python train.py --arch="resmlp" --train_examples=195000 --image_size=32 --layer_scale_init=0.01 --adamw_lr_other_params=0.0028 --batch_size=128
Rows from block 4 of a small multi-label image tagger, named by matrix and row number. Rows with one number belong to one neuron. Each number is 128 + 32 x the weight over its row's rms, rounded and kept within 0 to 255. All counts start at 0. Numbers have three digits each. After the name is the row's rms in percent of the matrix's.
After each neuron's rows are labels from the 100 images, of 14976, where the neuron reaches its highest value: "strongest on" is what is common among them. Only what is clearly more common there than usual is listed. The data: rendered solids tumbling over patterned floors.
# fc1: MLP up (model.blocks.4.mlp.fc1.weight, 512x128), inputs 0-127
# fc2: MLP down (model.blocks.4.mlp.fc2.weight, 128x512, transposed), outputs 0-127

fc1.74 078:161098069114095111160192085187127164102151118169059187130150167101135114125096111127084129180180067124151048090161125098175065144095168134105114114131143132133161107063189178139121162091152113094070115135172134103150110131128138104217146114133095142124136118144118176107107164129091060121126145109150082148124125099104113140153117133090132120141114093128130103124199090115149171156114
fc2.74 069:095099153110148158080098127091100132135117116041137086133091115173108140076143086112142184103097139145151153138118104109112138117159115057185120097129090152158138106183083098143093082123124142095121150130088139112113151153117112124093140132155108166179137130148123126153153110112113120096063146202178197161106134026131108138106105108149136196144161149190129149090081086143082160070154
strongest on: cube frame; count: four; spring

fc1.324 107:106113152173101127118184210162141073127131124119141093123136130128118117104047143142142111130079142094117121105165117121121151095109136116129117080096112154086107141118141090109154165083087172089143113084231118128145098138107118109085161128064132135126098126082113110137103140105153146091228189105065078108133118117103104183097123138087095089150136056151141100067099105136150177156118
fc2.324 110:148146062110147133153110027064164136159117143074136079031109085077134090131108092146093090127107163118131115157149098155122127173104118143080173117125085082096142154133129152104128141161162120142123107091093090092100139109077137101168154100085143139152160062130153103143105110077114145115095110128146154117127167129147170103088080168142099128147077162091108130056125166119119206138120
strongest on: count: one

fc1.114 090:119132066110066076094094095146185128080105212167092116116128139090095134146117139102191126176098143113113106116149080163157112112120150112099115091126122063167111110102114108145085148120113137122153139196162111078168123124124067072104149093089092172128133138127155147135154099164171084120158138187109162203128169095138122112142090102116217155103137145158093113107106141097146118184164
fc2.114 091:148073144123121194155136134158094129167165087099079095093124084139096110196211104111113123133128108147121125138092097127150130079152201146166122144167118171073138149095132141159150165162123110129136115138166141179114136138170156152141180139088172151076132175135167119087141144166190098117044098155128121149079113111077123063117164123085068159120117086097161130160102120114065112119128
strongest on: spring

fc1.57 122:130133061161086152134131155142164164144145154087103171079159075117159112152112149079142125090092148151090034177181132096125116103140143148092138131180077078067132164081128079070155123098070123127085121108102133146115113185168142076153124121117136077131148130115131100136088097129147116110163095083102140108099116115124112153123189110100162165063190110160122208150131127136141088156113
fc2.57 120:143101082161082084122106146140143088146155163057182085107166143141127140191135121156185118134125131095075106141062158155134103140122171128118223121081110180116175106150133138152137143184200074144118126089105107136099144099114190186131103147156154143117104150118124149097112138129134118137148146109147111141148148163165148154134157104165100109056101111160114069170092163143150164167047
strongest on: matte; red object; blue object; blotchy object

fc1.168 096:171134122129154127118144155103113130146098144128128178092118154165074135125151117163146155133089024109120111147102175118110149128137083142104099146134151143145167077091142094170118126131135149130182094200114135139092201092148149104143098148151094053176179129125162068142123082154152042182158116170107114104088109119175093170133165081083170157115126096092121158127142121061096095116106
fc2.168 117:141117148119156073123165149128038098135149118041125128095140130103158098151064091141174098152140144163125161131207130171090064144135097111092160131099153128131118142164135156101146132096130141105126110069150117148126136118076156120140093081101129119139151073176074132130140141058060141145163135133148132096138195125126088102142135147159142066155130061192172143104188143089125151090150
strongest on: light from behind the scene

fc1.29 083:116118193129163143066088082103120124117117107162070119097135135116155101106165090136174148158136115180175138114129144165159082128099113099101110119110145094092157098134121120150152132118067171189126111144106096041140146136103140109140096148114136080113103161133124114142102122141131153130107064130106132117127099167158102101132104197091254104166123121092083107136138226090112156072108
fc2.29 089:143105174085118151105168140148145114103130132189163133140135071120143106118133112150073117122113121121136086146147137087103179105128115162134211145133169072137095128083145150095074147142148110130103159158169164160165071144145148168076132087106103189163142118065144100089103142090142096114131183140178152107133138071108146149128159137183067126091104113173051153079148057143175129171162
strongest on: black object; its colour: black

fc1.183 087:137111080133111140132131112151139136114103132157153071077153131103157134146124137138118114139106246133175175124056111095127159119127102139123140161143159128104148161128143119151133140120154133100123160129122191071123128135126123040133122127097115122115100114088141080122122076131122142129079137186101141101129079123177103072061043060038108136089077154123160186161077149122138102143156
fc2.183 083:118138112140145099086102068098132074168120149045175124132142112158155103083135127112165095150117157132116120156166122112106092078110071151134119174148102126109210103154115136059163116143100135128117131140140103151138198183160077212123077118051131160117129175131077160127138111091117082124155133126160134094137112105100135149139149120152110161123157141158146149174049157083133205090119
strongest on: matte; pink object; purple object; sphere

fc1.476 103:123137107192153112155023140210085122167107084102125113121113150113097118106100069122092106098106164150158152153129139023105107140165107117085128174170140167110162133110107116122095122154121085101126112065136115146167119131085111147145130107105113088092130138120136131131136139131109152063101086128155106146168100118095144178100065164134140083116155085175097125077095058092181131086116
fc2.476 079:082113167061099139056167124085105121158092115150101124206126136137129135139134138093136124124089103115163108114103160183124136076077181131169116131061131124150104131142094107130135127164188087112151106148155128164138102109104136134185141064112164126131119131156129104118171086156145163080165216116114131152079092144143178149165199160099112157122092171128163201180136120072148112113108
strongest on: light from the left

fc1.17 107:101129179098122146173143122121186119163078161161062102093148110041205148094099149128166133151103127122114079180075103101133155148160152128185133123127139117080162118156191081128220106095084109120104124120124147101131180114089193129111080129156088099117127145135092139121098132120129141108149168108094083122108135150100076149180148085177098088148105128125150131103088145127092067158118
fc2.17 127:104186119147128105096137121167108140135142155172146128103141143128166215179180137099120139111191120136121108140156140139106176145093142120169131140103152145123069142122143164125032163134125083126174085137164080092138131114062049158106157156133161079130152114133168103136156097160128131132146102169129111091111067126114159114080125156076147078126152116060212106130169141153090155078109
strongest on: black object; count: four; its colour: black

fc1.289 095:152148105188132101135125102116165171200102125066184091126172106091204128131094162122105103147096173046158125151131187094106095087161146111122127096106127141148194153122135122114131124102164152138116106145074137122127102097087113132152125119146113123060133170095107114142129148172083101087105158169128099090118113109122157165095110126086195137111191155141105159101181168172175100126205
fc2.289 095:150137132143120098151118108134161133120108158091162083133130064109064084077167129153160083110141110109098076110079119134072086144165138122124130139167085110114175095155145039112136188152119098092120139165162161103170104102134135139190151163128214209128088130117097118136109092163137090188127146108134137125133115059103145119107093125074125160141128158162121164141099179086147137201151
strongest on: matte; egg; sphere; largest object: egg

fc1.235 102:086180027155121131145091150119097132132129094115108112187131149044141179155063112147100049120119172148112070118064094117095125130124092147116129136159121163126164178136134144114124072163110111116122120150111143112077146137132095142124118096081134089108181125132135079153148095151142151101225179095167084091112083101141093130112123147175118104084111151140097119106077070141100110115123
fc2.235 097:159124185093139088117130144083127084199091134142160123174106175134170089170161085101114180126079124116193154151166135129136155137108218054109115142099112128117121089113107128123141133134096163129097121137140122093192121095064154098155117099140147218135088142146137103112110111111148156141081153190092146114103104108117118081052147159115107105141105187121114150140162205121129084142143
strongest on: light from the left

fc1.111 074:117152185162097146126168201141122168138157150142102121087132137137139127142073135183132132117132172146182140168151128099101127103115056115139142096153143103152138123158138152133140040148112160138144150115143190090207087134016148118156120142140130159145209136128131090114132124102120128101117166120117130126133084161106142131122170099120096065142184159150167128217137145078191155131146
fc2.111 090:095079093145117121134072189138184088112095075121157130163139130142179121093182139168120125061132126102155163122071092078113143106143156106154135114085203174091135095169131083115083166101141110179126133072052091159088088154165115134104155146145105127112179119129144161133152086174101183119178124160195134131145160116133124162092180153120159156128106120154118150123125138087106082099175
strongest on: light from the left

fc1.224 105:129127108131080131156096111116127165065148116100120171170120148124192084181109106127111101114139119162107119116165149106134095068164109119133139169101152154114132119114121185165139137076140103074127064133177129110073090223099097090138105136145150116143169148143103179109208132118136061182120128116103126163169133029092134184125196107166142139096103128135135111110144141108165112135186
fc2.224 107:140180108154130188166113116128156154113121086086187136118137096151164126123155125173100167138118148127075154038102084104106165117138136154077172078120180121164075104104140122119110104069110097192130053068147146183138138102181135129120157096157168137104109101098167144146090160157115147097164116112136116043155139104100114148112133150105129151101158172168173148191075159131133102151155
strongest on: white object; count: four; grey object

fc1.422 095:160136106117118090156165167134153155098092063127104137151164144144094158147091181125131146108127118109117100101139159187143107116144124128159125153157158168160134083114141142072093109134176170104120134153166103076200088099140180128169166180118156122098137113122175132074145128112150091094209159123073161110126077132128105142180124152130108048199144085124138089147110169159123129143226
fc2.422 100:174135198134167101125097131153139063155159188146132096068121144093178082144092143132100074150122164165126159145157119092066131165106115115144186092147095124160107161142111093177123160070162129125108095113124147194164151128102137076140112125121132098146151113104128075222104149132116133094149118088155171128158148070126153120141120173140142110124130143145157184038107117139083149068092
strongest on: cube frame; spring; largest object: cube frame

fc1.300 117:100123142133140102145248116164166094108152123130076110098123071167098121111097123115093134113075125110134066179171173134142135127131096094133131116054154124123160111070120172079151153135105129094114079102157087021118113092122153137094157116148104146086159114152131135115090112092114114136130161174114156104140120116170064118131129116145150095137099040134102091183128142123158132097187
fc2.300 127:167094105081181055152091088124135140171128135134152117124101146116127133124105120083163112122128128098179087169144108120126127240095099087150070127124140104138134167153123117103178132103156165121144157112117119124150167141113154144145098086077116138131115110121135165129107143071101061193169129077090125113133115175141193155144082077145145104136103105115089150024083065107082127113102
strongest on: count: one

fc1.361 090:144156144101165097127121117124156167076156100111102091173149119113157062152118137142112128119045138072095141121143119096122102110143174159148077123151146154193116146125124153193124130134165057147088097112181145091134198236121093070083111160098057107131121126144141149113147141130127074119156088115130120114149104088144125080178123158150151135154150169158145095175141096178161112181121
fc2.361 091:096110130108098195115116139154127089097149132049147051108128151133127123184176124123110105119077102086087136047143124100166157130157131149142147057108135102166131137134169181140075179160127142183114124114182074137115093129102171140165127140155195157133084101170142097138166126130035107140124145154122111106089167172163104090085108127129094081169142123107128140105081142091137111094098
strongest on: black object; grey object; spring

fc1.2 086:095152142136126072135118130190143140097139114148074163147135091098110129107138090066143182062164086158126152086073114172089178170098134135164159095127135139119183171116150157113079098120178126168104147111061139111146083123115119090191180123187120140093175098129159141043133095126112149140161188102094078149129135144083145120142106098109124150153092108146188118129086150079108114093153
fc2.2 079:116089117126131099167234128076103119087153168122121102101132213140118123108081156127087097150107145140152133097166147128122147122127113105092143126127133165169187124134138054124131140073112203104115107140171134186141103178069132118081103145147127087131105182121113110170116082193104122048124103106144142160099140072201131144087108126105118163163141145128144122077086110170090108109131
strongest on: spring; largest object: spring; cube frame

fc1.418 093:063127166113202115163143133144156065146137071096106124124128092123124153236134155091113098118177121103163111084175127114129135085166112135183182124123163133169077084125108145197092143089074155091099072164135177122136062135149083112181122172148110133109151114145103094103198154123166140107133105131128119095108130061124161104146172132127145088085123144144108139123174151122099153130129
fc2.418 107:183206073156100146089167141114109071122117098087195112112099117156104062167131124081136225160074155138093059102048141151120153149041118163154109145138134120164178120162107087178157082086090131149138130133123168143135134106126126166170208115120166133139146140115151130115091143151160152166130136097113089089106138112149129175118131139095123101146112149142102109171139141106141115140147
strongest on: white object; its colour: white

fc1.247 084:121094102125116149158141088142111130190106154064111151160190146133169143116177126105067153126162066110126117118150082116091138147105127150159162129116105141145102095152075174101133088169156149113193108173187133131086137038158175146150158169132152107161098079125151114088139128139073127068140139112134118148117115105024093123153104151128147113186145152162100096124168125093087168165168
fc2.247 085:210065126094122098175178121121141123106127158160087172137081152095173099123122110129113153175123160177140129135106132139104118146158157134087184206152124161076111152145140067087112155149130126094077216149127205131141087152112146083089168144118094125160160174111117131132121117088085114129094115157132164154108127151172129174138101126113130043148123163100157094134125094130116104046119
strongest on: spring; light from behind the scene; largest object: spring

fc1.386 101:103130129108133090162135108125138098146170111151113138117146148185116146109136139056137126089143096115110202158124097101104165183122105140128131097120108112094092123097160086089134070069051158125132141115116130096150160178157138150119128125149085120104128114163124130102103117078105128059176133128100075131075108119113090066156104105078124190152012159073209099121105133106111162129100
fc2.386 101:099046125160178135092140179162115088107091141162114137123107117159143169137154137121159113109134129128134152134141182136176061153147129110095116104096088105081142155198105100125146154143191230164134108138152108132105104102092143103147137131137186100110167135143138133120104154161103152086081128133144118142113157169133141138149093163132111105134162077191210234104064135114175127114113
strongest on: light from the left

fc1.352 094:053150145137104107180104160125102116135123098201129086183129159141072153137117106169151119108116134169075187159096096092114138180151120149120072099147089175164136129153135147116228145097148137185137175145077117147130142150186105084134123123126079141084118107133139110056085167113126124106125105135130095094185113094130146151155155139078129089090147129083111165127084124156151170052125
fc2.352 097:215133185157189155096178146135121140145110115080132123116128080115049145145105117149139147147134156109106154094149101169140144099087140158109110148129140092120118134135085096141013109177103134081155104134118113105118092106104185121109144135108093154114083166110149111157201087121137093102141130100128074152078131200097097124114066130153144156088113144168143134160085144084107162182174
strongest on: teal object

fc1.28 090:204110038106002112168148105118127084085132175134124251141111149125136107113132108140090160120143099085079095181132112110116105132112135167097098063126142125047135135160114114117160145161127104068140137135121139145105130103179163124151102163085120064130115124143124162119125159164122090156154107087135125135137121089130151139115108128121206141127142107124116134152106124169163153123151
fc2.28 096:135130094131120143089151196149152117074142081149163091118201135133157138100136108150090149174170108123191121100133139137132169058144119154195135131103161128126065164103070119232128108098102140111088149114110129152096175057085118136094162134152118148154150049105130146149124110089135148133150098123133137112130161165093147153121111133174134111087191182140160070129116166074136092138165
strongest on: teal object

fc1.198 086:109066128142124154161138135184100067190141154109090109092104113120129138146107084163110110138146124153050157194046095140084181112090096136122136166151114142085130178101168113129166138073149126129071093092114124142159162107166107126046140085110154079088105118148101122181154134116099114067089141131112112134096155108190141109104060118124102098109096145139165112123128161141126163191156
fc2.198 105:133133164107160118100076115075132114102125106184107158117100133156144120113128105155118104142104126132096088216116170105106011160128116152120160078112129124122114081098091139149124182142096136143131156127155113141148096151039131168139129131136116125193135097110106152123112104153200081077110128111156108063179107141107120181156191116141136201113116057125112167155087166131141092094119
strongest on: light from the left

fc1.275 109:129127117142102079151122133168131127156201199146101107127178173147121107134158171112117119092082111108094130156160116114112088109068153179103187137103153142169155163122165166128095101065126092149141139189163153123166199090098163083100124156083147114133146141139104187133094126110066134108153120153131175148067136107082154170134164117124167173107116119120060070138184159159140114170175
fc2.275 090:167071127146136129136147060209136129161142084146107110132212106175129142120176143161077118113156136104132125160106123161157126193181186119101099092168124131163126121138173119128171136081133158131121146178092103117065113126117144035109111046188164159123077140134138142104117088137141102157144147153122151137138170177112122119086065112132117113143128132187157121067160120143132086146169
strongest on: spring; striped object; largest object: spring

fc1.35 101:123114120149107105099034138068104116136134117177122134165156050161178168149075123168183127080149087092155113153090105160123137143167130091120092114115168116108121146115083135139122118068158106087158116045149025131126136121146125105145143123120105133156053176163138117081143171081139113086166146153127106117064115097133138098100124160111118065106121141112117079185115122097132126162121
fc2.35 102:119131144129156199152195167172190130124118119099124156119173145073193082092111139086072107162115117172097142116124179111115127145124143162125122117130176082106116129157116161105150155151091170116167119122123133153187166145137114146086069164123187096147174101051045111137144077150132157131133108125040099108154132122171085157180102131107116149127113086113107124131196102124176141138114
strongest on: white object

fc1.22 089:140136152102097049095117098137137116137099165080046169128156136107183130098184130142127136098137095078135100152136160150171110098123127089056148128166087082102094170093084217169109127166139126131078147151085154186112111130113055124075111132129145098172140173116104125145113135129171123135112100106094122088132123087078108190139157120080130098128098118104157077130089156057116121148138
fc2.22 084:183104139153106193188133114110131132106121163070136193128155149163114111186167085143119116124079160124138080097115151123098112070126077161191117116131137077143105149119129087151090173121134115233144176172162104099110144113136064139100153156103105105157139099126117090118088150170119135163188176165165073151113167132111152110143149138079106178126164172137120122141198145127165134123163
strongest on: orange object; red object; green object; star block

fc1.257 120:144081134100116096119088094118095116114131085130145175123171101186147140105173091092038156107095074103088147127175192105110138164158079132130133133107110094109131132108119138116095096066110137181117115196140072150122154166107135152124145107078169041125164119154103213132127128127136120077121104128116120132129100106178142086141106142073166111071162113079075135117091092119118141089076
fc2.257 133:123131129223133139059141175140164082137142158140118150116135135130141038089177157114131146115146127119083179114121187161220027187108170116101122131115093179126115115111081091173128132118169124113161137138174126123132131134168151127123129139157132133140145120129081127130117145126165128078104206090078127111108096129107113144137162148090106101111084097185078172144097099140096113175128
strongest on: light from the left

fc1.509 141:149115145153032133093133135152122117137110117103111099150100127117110125255139127120138147135106098129134116127119145138131121137144118119120126131134132123107073148094204120132166125128182118088097127131133134111099126120111111121166119137132137115147140145132110142131047089148098113118123129136132133145131109107065132109135094134166141111166107137130109134130106142138111129076121
fc2.509 134:081108157181086171149084151094169113132114070171176093127166136150187104050137115129114122164133145170135157054139113128128195149109119121130135140049135133134158104083094135159125119131093119164162135145121094117206112074176131141167172106130110143024125060122137089117096164116141136137152103121157161102146112169153123054155117136108128123111180116134169151107114111131168129075133
strongest on: teal object; count: four; its colour: teal

fc1.423 086:087112151176124110074058155154168137097145096101135131135170174063162137145134111150178076128174120138106133155054202115112062141130149129104116110104158110080120124159073078056117114111144159109144152112084138088165142086130163147138110138106121135136155116125147174140145165096135127046113111124117119117078133157077105154094114124113073138173146152118102136107209122053070111143102
fc2.423 094:133080099092114094091110206149056122112092143178137152117086117176098126113095124110168135120158144125120146085176188102131094129147132122113060121136121037126136137089146146158134142162101156159075127080167155106140064160099108133098148130065105153133098092166117088111099133181078076129158169119139077137128133151144177083161115112140097080083118120155106066142090132179171129162156
strongest on: black object

fc1.31 113:151058120155103095146155122147144118170126139095170167155157155123127111102106131111074081116148110012128218120170140122058147081166134175111121133176132116087177131117137056071188118120156140099140116133101125175123090104132160097105071164099101142109147118088129117073125168122129122131129087126150092106130145124156094105071104132147138124111144167122093077129102154152100107063189
fc2.31 116:174086110115169096168113139109128158116154196153126101130146153106128147102198150151157084135137163174087156114097150163063181164170173140106139154102152102108144162137161125124145139058085129112086139133115154122089095160122126073085102163188190149164145131157147103124124053164157122170144127171127164155124110097092095121056127187143122157193085093124120146103168130085107065141141
strongest on: light from the left; egg; sphere

fc1.147 082:141153142116123082113113145047158157068079128087134128113151143157108131103122152156199171122142106141112159103176154067184103152106109129155110087131160104129166175049118086094077122142139120143093162151118108161069133085133142160142121126079144121143099168106158100112122126124169084157151128123099113135106180163061102134137092187051111133159123093104101085128151138088162122027122
fc2.147 081:126189143150069118090144156101139135127116128155128132101150137141145165132074107141076148170089115102121069096145147128060096057161137121092150123166142149119107119171123174127085125113124098097110125068112131122177145142115090130118202174093116141137181095192089139097149194123148093122152138077144109035166086125087180166142140120108131147074160163168148144211108119147101161159123
strongest on: cube frame; chain link

fc1.456 103:100063152108055152162057161141122130117151165193115216117107103091130122094104096122148094135056091129048149097128137140165134123152152176105133111110151170101099123140140132083154106159160152123074106153195118171144111149132128054117111142160145201174141111165093126171157103139126095108133179114144103104103129128111179131132174176197150130119189131120095135158113115156128147112145
fc2.456 097:158039135123097105142126145078148095136172136211125142114155140103187145128062130150101137172032155150095070185155127116112075135137128120066095159102123126112103143093172151081085185103085137164119172151136148119124194112156081152108164140121101137104070118111144117104135175143105146084174138098114153141128183147111146085137107159138155157137108081153121131093121152181115102126179
strongest on: grey object; its colour: grey

fc1.444 084:193080106215182143124150148101131146126135153153171118139137104172124147127100195111107146128166126104101221191147130094061163159088136172130132096107157157154151090119191164153153102146197138107131108140148095133071148134115133138170153156102086111083133124141093124141090158121112075136114153120120083065146127168139132124115108146094081049103118173079136107128078119164114120175149
fc2.444 101:136132129124080136103151175149176188116108167094090086137153132119102124128145130163127135146140157164081127117098134135107120187143092134130134175101125102095230158134155135121106125117077182129174144096243163084134146163112098127116108121117143111142112153123143149069085129126107087130130122153150071208151152108148099108063183148107133146061148140119150079138041164086138122102128
strongest on: matte; light from behind the camera; sphere; largest object: sphere

fc1.417 078:173129153104201093189100164139082121108125121131089139127147142206102159127086116107157152110168046108063158087088187149164145165109129121124141121137138142110129139098117097061096128115174117146111113195121152148070198131181151099105107179121115151122122154171125128138181100106100150107068109092112128154081141071104165118186105130120176123114105073120148134108101179142153181125136
fc2.417 087:074141071192091125092181105093126133147129101145149166107138181087092077189184150100116097157093158111198124133143173095115164089141118126096165122125116115153105135159103101158127191144125120104091133162144167146145031062079139112132152122167124085104130142151123130163074082125158137066123124148101171081179147154119071159143142116148157132124158141146101141176102164110120080146181
strongest on: white object; sphere; its colour: white

fc1.239 091:202098069125048124192131092151137145116147155083088125127139104108076129174149131115147114117100131108204119185116148127161120078106146159173222134109108109129155125121056147155138128124081131169109103128076135147126127149142074129111116132128149099189163121124129096064168093119129094123152105063137103108102107206105150144085154103043141093139116126103091124121086142099130124092104
fc2.239 107:084164161181116165121129129085124085109117113123178028097163118176131138142169129185102187131122121132191173126102110099156159103148145110135152094090116109115171098150175143080181172060090120128094086098094112134195108068136185124093188180118151141148130079109119114134189142113129155126114134156158102124126146167080128067142104120162135116053143109132120182138117130150121114104122
strongest on: orange object; count: four; its colour: orange

fc1.85 096:107127135093112125079103146081127123100078113066112134112117152150177143137125119085161100145159155107060134128173085081130136126110164138111125137142100113129172171149137166130167088135094086132150116115144113119131129133156118131080149130184113107154191087182111179166139142064095108092111076106080132114170127173160060125089124115073064130165105162140174147086114130157058229096101
fc2.85 102:103136132069126126167162107136105148160141126116084129148131145124114110152147109116123109140090118101107107158154118131118151109176103141098183112058163089141118115170158136151159102068135112144131083114134144135117039151157141164164175097081132195144160151135136122088120177077098146129066139166121095075094192086104115116184087126139128124108122066196219139158143131113165042120172
strongest on: light from behind the scene; star block

fc1.338 100:101116129075134168126081178107115112083132087155184148123069085092163169150075142166102161120126154166166130156111151124140088154156140161169120107148096122108127143173138158091165114147150117073131140106069155068134166130155137167095133185157186108088168091144189123105152122069105117139088118184080163119085092122166089135168142176098105081177092097134127128182106159154085126103176
fc2.338 107:155099191143119164161160142170158041083096182206112133138159176141134130154138153149152139188103115104131120121136151098123143158144123143133086146087182044166154075072138118166132173120065159128151149112140198170096141126105132110190080103152129150166072128124142128172113131170127126146140161089136070161119150142081174160123102115119140166084139088111144102099139117091163122141075
strongest on: cube frame; torus

fc1.377 078:151124151095088096174104147105147189131194170038138172102165096092098161103140122104121141134139131072202093164125102143157082072138131102181132150137133136132141088116147193134099122186193108124140134148172136149134121187107071154139120147088160132203083116096161093153064103129174121107129113139087101124113129177102112113105152121143133051132180181133124116141122154107136151149095
fc2.377 074:040152106151095143188133113102111122094110146094125140064122147141185110109101113153123120131091135078128088197144082150103128163152120155101106165121138129061127156133111155159105132086109145103121097130050168154138137097144105148070169203137104133153170185142179167121135151128114106124119150080127133155150118202098161117139083136085117147060073111157175128114144169132126206085104
strongest on: orange object; count: four; its colour: orange; jack

fc1.179 088:150122111141119113122130180077140138073032125080135077125116160149159145080136119112125104098112113107094070134122170089154098171174131122096138150145156161143151143095184137076114078147077161176108166175120137163080172139140133138124092098155162158121139108124151163113115095175119108088151194140132072120149121167072032111071127092125094129123143112145155094126087079094161132166179
fc2.179 083:120195193155077075125132113170107059135156101098129168146180149103176152162056151109152096161104146073154129165133124118104174175079077098168152110162093151147139119161127154144125103106144158079146140140093147053188104069078172158122095149140146136085109130149138121113104192144155095124110134115102097101087143152133177082157178104120167157179135111088152109132137154142087131142158
strongest on: black object; chain link; its colour: black; cube frame

fc1.424 097:192106125106185134091071140112123132120123096150177139099143164144139117153107164078078085148139108172091127205110081087170156117201152136157151115148069116114125134087145122149131064119168167146103114114143116045093142108121120150084137172131090127146070118107038156152141141118087113115154071145097101173167089162127163108094157094102156145093127132124154091156146167146085187144130
fc2.424 110:087122125184060151154115115180127087142125162117094129109162101121094156203170144141154183140155126102150129105135085124101165149094119121100113112101182135125171080067162113148126186118139013144137140083137103191152132158105109113164122096137155140093163173140200094117141117103136187153175159155114126095086171082098103174179065137161103090111101131160116146123112111142139128132103
strongest on: light from behind the scene; green object

fc1.151 077:168128125108085162236134135155141091117111174088108135115122114131107126198151125118135125127096152105254121192118155114137098006087111153185151136128130106160162128100137156083082140141114128173105153127124157148096132150108083127083132108114165143168158099142132099094158111107117157135138116122134141127107143199061128144077149143126148083144157120146178115134138180105106133111098
fc2.151 089:112157145178136166120151139074121124092142103108150143150155144089181128159139111112119197112124093077146170163125119100117078113102114146144093155064118147134128125189182216071138135060095118126171075095142120111187111115160173155160173147106106065149149143121152154150069102149103146111154133092144129142059094143089124091114083083140118115085099135135185190096126142133126149125195
strongest on: orange object; its colour: orange; count: four

fc1.314 112:142194131032104129127104105158138101141117104145156173154081124133144211120160099100111140110122181116085089072172145113117055144114118154134126135126134140088178128162053152093136082134074116129134156166093145151120131089121170130207103218128142159101152084098152136098083071164114129125123115186127115098111149159109120155109117165146145112148114121112118111148109106126191147055153
fc2.314 118:110137096132140095158194129150148037185112178109125074108116136112109120161043117082180121126122157190144145126141113171140069149082098083132137126122108130153128167151108164117130121077188126104103159122170190107173159177095210070131042125153098105166145136131112134156110118167138130143191159138118137138121106135084089139155153107117148135116115078112129086099104139155116137073107
strongest on: cube frame; largest object: cube frame; jack

fc1.21 109:076158159121157132119137148123173099136167179113100082113128114106144096106126159121119118136073108088111134176127090127138090123172123127111075110179121116081111131134187169079086133123175091144112000133117144155069136124102114105112144178120163111112140172144120147194162145120139101132151100135117154132177106153065090084114183133159165068169158106100153101168113158139102101190152
fc2.21 132:130160100106161151131078158126171078104103111101217127082179131200141101119102152195122146133134119097081219179157144121097117081066130130105031143098127132100187094113078095154135100120139138169125124097162125134170106111128098156136130133153131147097148104150122116114144187116165120124147139134159114171129193191084113126143027136125135096128150138159103154104149096138129142135124
strongest on: black object; its colour: black

fc1.282 116:077180115102087135129131122131114185117057080121122174136157117137134089110121159123159126109201118154098171113101108089157121042114169152175227145150112079122133136153122159102114117122089137111105069153091133102105182098114143117132091139174165113132124146138108134161069093115146160141133098120110114101135100019114117117132166111077121115088112138178078185151095182140122148137169
fc2.282 125:121139084171151173099120119112123153138140100102112104098129124069149117106205102178077131140147114088158051133179174141109148169104103136116095094128141156153149074157138051207169110088112114146193168133122124167202094128103049174193116131123070122056108087118148119116149079146161099141124132116149106115146059160136144122093098151137131138169151116104142123119147123158114108107150
strongest on: white object; its colour: white; light from behind the camera

fc1.63 083:184127075158086147102106113123161131145145076086070062094151143124175136107133154128125183116140091162125062172131125093099150152112139146112112084098120083131194154159116065138178115119144093151108216131069109173166098133180162146160115132094111096111151104084133150108062130164115113142126162122113143091154116126222106099166099125121174141098108103105103106081122145130108128057131
fc2.63 107:065149129139108135155128172116080113115113144149140162102173110176133102155155128111112121122142122107061126070124115127142108121124150108157166159116167142116107112124121116145157105137086140138128000142172155117072150082163190140088174134095139158122115113137167099114149147133144120087168138125128139142120119142021144173113146158138094059162111145128112095172080166089123135244100
strongest on: cube frame; green object; spring

fc1.39 108:151117102145107105129112111190109153150095128093174146104177122105143141173086170096081220063142079141097186090135119139129114153103111106142134134100108105134146132120093052224087101081172099090161172157194158117123099132150129161165105146150118158151114132114092127113154133110151057137093127127111103094112135095125139134095149088097168132107071133155130125096116134131161104116236
fc2.39 095:131181122118157102198179113098138155130099137169101140098124123146129155105088104101126183090153151126085125158183104109155167100116109110137166114170132081108163139110103163074094174060075136125074180099075169153163122104162129135150098115156107140092126154168148157070091076141151074150150182142165158123131095114054133166163114109103105053175130099118172093081114130083117116150151
strongest on: spring; largest object: spring